config.yaml
encoder_arch: "efficientnet"
fusion_encoder_activation: "quick_gelu"
fusion_encoder_cross_attention_every: 2
eps: 1e-08
adamw_lr_other_params: 0.0013
max_grad_norm: 1.0
Rows from block 2 of the fusion encoder, named by matrix and row number. Rows with one number belong to one neuron. Each number is 200 + 40 x the weight over its row's rms, rounded and kept within 0 to 999. All counts start at 0. After the name is the row's rms in percent of the matrix's.
# fc1: MLP up (fusion_encoder.blocks.2.mlp.fc1.weight, 1024x256), inputs 128-255
# fc2: MLP down (fusion_encoder.blocks.2.mlp.fc2.weight, 256x1024, transposed), outputs 128-255
fc1.764,113,228,189,202,161,112,167,213,205,300,215,160,210,243,249,174,184,175,213,143,212,201,138,95,200,144,214,167,208,251,229,149,189,186,241,178,248,211,163,243,261,209,190,226,322,246,145,188,137,155,233,249,197,220,181,166,246,227,227,198,200,154,154,230,154,234,142,229,221,176,185,165,159,153,282,214,191,267,211,228,206,231,217,231,185,249,195,157,306,178,212,173,237,195,225,225,223,179,179,183,179,197,244,164,110,156,191,170,205,220,173,197,272,210,203,242,222,263,221,114,182,160,193,206,209,178,204,213,159
fc1.765,108,192,220,248,152,208,221,154,265,130,126,188,220,144,186,143,195,241,173,139,246,150,191,204,217,146,237,208,192,250,164,159,175,255,236,207,145,207,143,214,217,204,217,214,226,255,180,246,238,275,240,268,226,178,106,147,215,245,161,211,150,251,254,217,96,203,243,114,215,150,250,199,191,202,236,207,171,226,201,176,203,186,211,187,194,204,235,235,182,252,267,216,179,222,181,185,240,186,210,153,216,105,236,280,212,234,205,227,173,202,217,175,279,215,250,162,195,276,143,236,214,230,192,235,233,164,223,152,175
fc1.766,097,177,202,200,117,191,265,304,276,225,188,148,234,224,188,230,79,267,193,245,190,239,156,240,214,100,248,220,179,166,204,171,191,190,274,134,237,218,236,250,195,196,178,119,166,208,149,111,239,169,202,190,221,281,178,166,201,233,183,208,245,191,242,240,188,189,159,157,234,178,240,220,177,208,227,227,145,163,153,259,222,218,183,206,141,244,212,269,204,185,158,190,170,230,249,188,173,168,190,255,232,166,227,172,153,245,225,255,212,158,157,177,215,268,270,182,183,225,203,165,217,216,191,186,173,189,203,181,90
fc1.767,082,197,189,139,213,155,152,220,206,212,211,180,187,184,112,165,201,193,197,210,250,160,202,154,201,206,200,276,226,265,234,159,195,91,252,277,174,200,188,213,217,192,152,197,261,161,220,220,228,225,173,223,232,231,181,131,193,264,262,262,221,156,118,196,163,208,203,190,186,228,195,244,214,188,219,245,217,157,279,180,165,185,230,248,98,215,235,230,203,209,149,217,174,214,149,230,176,221,214,227,217,191,222,192,229,200,210,142,177,187,205,205,223,277,161,193,168,255,189,217,257,174,180,230,143,196,287,155,159
fc1.768,115,201,227,153,92,220,252,214,157,154,217,142,233,201,177,185,243,185,256,210,256,155,195,260,224,191,151,183,254,200,142,241,163,195,188,165,171,215,248,219,313,251,232,124,208,117,176,284,191,241,128,188,265,204,175,211,272,312,234,135,193,212,200,216,196,165,170,243,175,168,202,180,179,211,204,218,196,223,219,201,130,231,151,253,190,220,214,231,71,157,168,200,230,231,159,168,201,179,146,177,214,200,188,163,211,174,284,216,213,240,99,225,217,228,193,208,201,159,215,193,225,188,214,174,196,192,251,155,246
fc1.769,090,217,158,246,202,187,158,183,242,230,122,241,187,114,246,161,224,204,163,245,161,137,188,136,162,199,165,176,150,227,198,153,183,148,152,105,222,176,193,227,167,257,149,226,190,187,179,220,149,264,206,194,177,208,212,214,153,262,155,202,220,310,239,170,155,222,187,150,179,231,179,182,222,232,174,216,202,192,216,132,208,202,211,159,175,264,204,195,92,152,222,197,172,209,188,121,197,200,186,162,161,149,212,221,166,233,250,207,283,208,207,162,221,257,253,190,207,224,225,243,163,233,172,180,234,200,214,204,133
fc1.770,091,253,187,225,196,184,189,147,184,184,170,217,141,235,187,144,198,222,178,168,281,176,160,115,189,188,127,161,236,251,210,188,142,161,213,160,238,208,220,169,164,151,260,152,145,184,293,144,175,196,254,265,176,220,154,154,234,215,152,202,179,213,240,191,162,203,201,215,163,201,275,259,162,126,238,190,267,198,128,222,207,217,193,136,200,197,248,215,206,172,301,228,221,212,174,157,220,209,192,245,229,184,205,142,189,216,175,222,182,168,253,222,241,184,168,251,249,124,185,248,213,179,257,226,203,243,137,181,138
fc1.771,102,256,242,223,184,187,229,159,175,156,209,252,195,222,251,160,265,266,145,272,244,204,152,282,180,204,138,136,150,218,203,158,185,278,178,218,255,217,233,223,205,267,173,268,206,235,224,289,200,214,136,194,196,152,190,188,225,244,234,227,214,170,251,256,190,230,286,243,189,229,173,183,176,192,190,167,159,178,186,181,256,226,190,199,165,249,154,206,282,211,178,187,231,142,265,243,140,204,249,193,223,183,247,207,208,246,192,277,181,158,183,157,184,222,208,214,194,215,176,148,213,253,226,238,177,187,242,189,159
fc1.772,106,99,245,178,192,228,137,206,133,220,182,258,276,227,170,148,171,152,220,159,192,182,232,204,176,188,237,256,268,255,271,157,194,189,223,188,194,172,228,282,193,229,192,123,110,195,207,215,177,214,273,190,211,219,199,180,279,238,229,163,175,199,248,180,239,292,198,184,255,218,184,206,158,219,238,231,217,232,202,270,140,175,154,190,175,221,222,219,245,165,224,133,179,201,144,144,194,228,224,231,134,171,176,184,225,210,105,198,148,205,166,95,220,205,192,177,221,203,155,235,186,180,179,250,194,172,253,147,247
fc1.773,082,238,237,161,188,118,234,215,279,179,259,202,162,190,188,182,157,191,198,231,258,202,125,155,83,203,214,237,248,124,205,135,253,218,178,139,206,170,170,149,191,209,176,202,183,264,210,226,156,237,176,163,141,204,220,199,224,261,247,180,227,236,196,223,256,209,240,138,222,200,199,116,158,271,224,280,204,204,239,224,261,211,188,162,176,267,204,178,195,227,192,197,201,296,166,155,238,210,218,134,202,189,103,267,184,150,222,187,219,112,180,203,213,178,236,252,203,242,129,196,205,238,189,166,234,218,173,189,296
fc1.774,107,207,146,153,149,192,218,134,166,121,175,171,166,250,118,246,106,104,220,174,172,222,149,198,267,192,195,224,225,236,208,198,221,219,221,209,183,247,198,116,256,129,168,219,150,172,170,176,216,223,279,238,158,202,202,160,277,236,211,217,198,230,189,206,168,224,151,172,193,183,223,184,211,130,119,158,95,152,159,209,181,287,213,168,225,151,297,256,184,231,172,198,172,295,191,147,189,168,221,258,231,170,212,208,271,128,192,197,102,135,149,175,228,217,232,166,181,228,279,219,245,140,256,173,208,279,175,212,204
fc1.775,092,147,126,224,101,185,205,182,152,256,204,263,160,143,270,173,136,206,142,138,175,193,190,138,160,175,264,225,208,261,111,267,156,204,239,220,191,90,214,195,224,164,258,152,193,143,187,246,173,184,203,204,208,305,205,124,207,245,151,195,190,248,261,215,170,198,191,165,235,233,179,110,165,205,203,177,233,170,224,169,199,139,193,228,268,203,241,238,241,127,206,214,137,157,251,239,204,210,213,163,257,212,209,208,247,198,164,222,198,214,189,212,174,250,203,260,145,143,156,128,250,183,246,245,208,228,198,215,223
fc1.776,102,206,113,171,201,204,223,161,195,193,181,184,206,199,151,210,138,224,208,230,133,249,116,181,190,233,246,185,160,186,218,194,193,234,214,178,243,210,203,151,219,236,209,221,190,196,257,206,168,172,117,230,205,217,299,180,173,152,275,193,102,263,166,193,191,251,158,234,242,163,193,149,161,298,217,139,210,235,226,179,195,214,261,109,239,173,217,105,214,204,171,218,215,146,182,186,156,196,235,273,175,232,177,170,161,170,173,177,248,183,185,230,165,163,267,130,231,255,233,287,222,257,153,255,257,230,239,195,183
fc2.764,111,300,146,173,250,244,287,167,254,185,202,198,148,198,198,228,223,238,204,195,205,217,262,253,240,266,251,211,207,261,258,149,240,260,191,185,191,212,179,188,273,247,201,236,204,173,194,179,179,192,152,203,225,89,172,169,219,226,196,221,196,145,236,138,322,154,247,176,182,214,223,129,190,201,217,256,173,225,169,220,251,199,260,225,194,175,179,197,240,185,130,124,213,212,189,161,183,277,254,247,183,252,175,232,161,201,211,194,253,168,259,144,201,170,277,196,247,197,178,224,217,200,150,128,186,172,248,123,220
fc2.765,103,157,193,295,141,162,163,185,245,208,230,208,230,280,259,219,182,233,185,185,234,197,72,193,156,250,226,139,203,196,232,188,220,189,218,211,207,189,265,118,200,224,211,233,188,230,181,127,237,185,184,174,199,239,225,211,212,229,202,223,143,196,247,203,154,162,119,127,243,165,197,154,246,192,188,234,183,144,260,198,176,223,221,189,148,235,225,271,180,322,261,274,234,204,231,196,157,255,133,176,155,251,254,251,232,209,217,198,177,166,242,245,162,239,176,243,214,120,211,259,166,194,158,190,182,169,200,208,183
fc2.766,102,132,220,172,166,261,174,149,139,262,191,229,216,163,182,193,215,193,201,200,214,208,192,225,232,226,222,72,198,231,207,247,210,138,189,249,231,253,132,186,208,185,207,268,206,155,198,162,183,163,197,169,160,248,211,148,219,227,206,145,231,152,206,243,184,131,176,218,190,96,154,245,215,202,261,185,124,279,115,253,186,165,172,232,256,163,271,271,176,209,196,258,276,225,256,222,217,254,150,159,194,302,208,160,181,214,164,206,194,227,117,227,171,210,194,225,203,218,159,227,208,252,249,210,234,207,176,217,200
fc2.767,087,288,221,156,187,122,189,155,146,196,225,234,48,137,186,180,260,277,139,158,214,253,251,241,197,176,214,187,184,203,247,147,191,197,154,120,231,196,202,151,211,192,168,201,189,228,152,153,217,211,193,124,204,230,141,195,135,178,188,297,205,198,243,180,170,237,215,231,229,157,237,82,167,196,202,185,280,131,205,245,216,114,259,188,141,211,211,183,183,212,224,244,199,151,214,270,153,224,180,226,148,244,200,164,149,183,224,208,228,149,186,231,203,217,244,268,153,253,196,233,211,167,205,207,160,187,197,234,231
fc2.768,097,183,164,177,202,262,254,214,141,155,213,187,296,195,183,214,185,153,221,225,193,282,230,129,209,285,216,239,156,225,177,177,159,223,222,207,236,262,218,161,153,162,218,157,169,234,236,239,211,198,207,210,212,151,226,230,156,188,211,182,204,175,209,205,133,194,209,164,132,85,241,170,201,211,157,202,178,141,139,244,145,224,201,200,235,269,202,160,190,242,203,132,253,189,256,219,255,167,203,224,185,167,175,205,183,182,215,120,198,184,204,215,171,201,174,176,203,197,126,215,219,195,177,154,243,203,179,232,207
fc2.769,098,149,260,212,182,178,206,236,183,235,178,249,177,280,187,183,219,207,145,216,211,235,169,283,123,191,194,194,165,192,172,202,227,159,267,194,257,151,145,192,225,187,211,169,192,202,215,238,183,219,151,172,166,142,107,236,179,210,232,249,244,141,206,191,131,217,170,159,176,193,149,172,216,196,257,191,219,201,222,243,132,156,202,192,249,214,237,241,207,195,191,260,207,197,215,123,123,172,146,195,231,252,202,88,241,253,221,151,190,218,145,149,217,281,236,198,124,263,193,208,166,195,139,210,182,188,161,299,212
fc2.770,099,175,174,141,249,175,172,211,106,189,212,222,224,179,125,232,219,239,183,175,193,182,228,197,229,168,194,217,203,218,160,191,242,201,205,173,227,205,194,264,165,225,215,192,184,197,132,206,152,218,233,233,208,205,244,255,115,214,241,227,235,147,230,232,187,253,234,149,255,240,184,231,222,247,147,184,223,149,287,73,185,214,136,193,144,257,229,191,135,175,188,126,269,131,215,263,249,180,122,203,197,277,167,275,227,272,261,206,280,222,164,193,237,219,175,187,141,187,207,183,242,266,204,171,244,184,176,182,176
fc2.771,103,238,235,172,217,225,170,220,182,157,163,178,245,197,215,185,179,216,211,232,185,322,203,248,247,161,120,204,220,230,204,256,230,183,106,228,192,199,215,231,171,170,209,233,191,237,148,300,238,161,248,220,133,226,242,217,279,178,242,168,264,183,139,191,216,144,167,278,158,196,199,241,213,164,204,293,213,211,213,210,182,223,260,195,187,166,261,204,164,125,214,247,171,245,276,233,219,202,138,139,213,141,205,186,206,131,195,293,246,220,200,218,181,137,199,168,171,233,207,164,126,208,211,197,146,227,179,214,284
fc2.772,104,265,204,176,194,233,219,147,185,205,175,203,166,137,180,238,198,213,274,237,189,272,115,200,130,178,181,211,211,199,217,227,241,198,148,170,170,204,264,167,200,260,179,221,227,226,212,202,231,186,191,231,198,166,146,132,209,179,198,202,203,250,181,179,148,140,193,209,193,204,305,242,226,225,206,164,147,111,173,164,153,184,215,232,148,196,199,143,220,240,219,148,220,194,238,294,232,178,141,139,152,220,226,187,143,196,248,210,145,250,245,222,196,157,251,208,246,243,207,188,171,231,114,247,190,203,182,160,196
fc2.773,083,251,248,188,243,209,263,192,139,135,163,145,220,167,151,219,254,213,250,210,246,231,157,189,186,190,245,159,170,185,173,197,162,198,189,206,280,235,209,168,201,208,166,183,182,296,171,298,208,230,229,99,203,199,260,203,240,189,239,202,202,239,212,245,195,134,157,168,205,202,215,236,186,202,181,198,232,301,132,201,261,233,213,225,210,125,155,224,191,229,184,160,175,183,180,169,198,158,231,248,178,212,217,99,154,216,212,212,139,247,245,148,185,237,124,214,158,226,235,184,223,222,213,266,275,189,121,174,266
fc2.774,100,259,247,271,216,252,282,219,172,221,256,216,212,158,219,131,249,163,223,206,194,138,253,191,213,252,220,141,201,190,164,192,179,226,247,181,231,259,208,256,148,144,177,245,226,253,197,237,218,251,201,232,175,195,195,212,185,227,200,165,190,208,141,242,208,158,227,204,201,186,189,163,236,235,245,147,205,173,146,243,157,224,208,189,152,188,166,248,230,210,169,157,167,176,205,226,181,260,175,203,174,146,265,158,167,145,189,192,283,236,282,190,176,218,188,119,209,167,170,171,199,227,167,173,254,245,180,228,204
fc2.775,090,196,206,215,246,198,237,206,202,185,260,144,263,245,172,170,219,211,205,188,210,225,189,154,221,205,255,138,245,193,252,70,261,163,250,230,157,158,227,79,205,175,231,245,201,236,235,200,187,270,217,233,233,195,188,220,150,173,270,149,214,221,142,224,162,131,260,192,150,195,174,126,168,232,144,221,188,252,157,223,255,231,269,140,266,169,255,262,220,272,264,199,223,188,172,112,241,238,119,208,233,195,207,208,149,203,265,246,243,143,165,156,163,171,194,221,216,307,186,228,211,178,166,251,179,193,221,160,153
fc2.776,106,151,166,216,272,177,133,249,179,301,195,178,235,100,229,190,211,162,222,239,154,183,261,173,190,120,253,213,212,191,196,168,147,264,241,247,213,266,189,233,232,178,303,173,159,130,162,202,247,228,205,207,211,227,196,245,189,250,267,144,228,169,168,182,188,170,193,198,192,245,153,253,219,152,221,254,220,173,201,216,266,181,146,271,198,131,197,186,249,176,190,224,207,290,213,179,205,233,272,196,176,180,154,152,193,215,279,232,218,164,194,212,188,220,189,190,185,170,154,168,201,197,216,238,206,223,256,236,230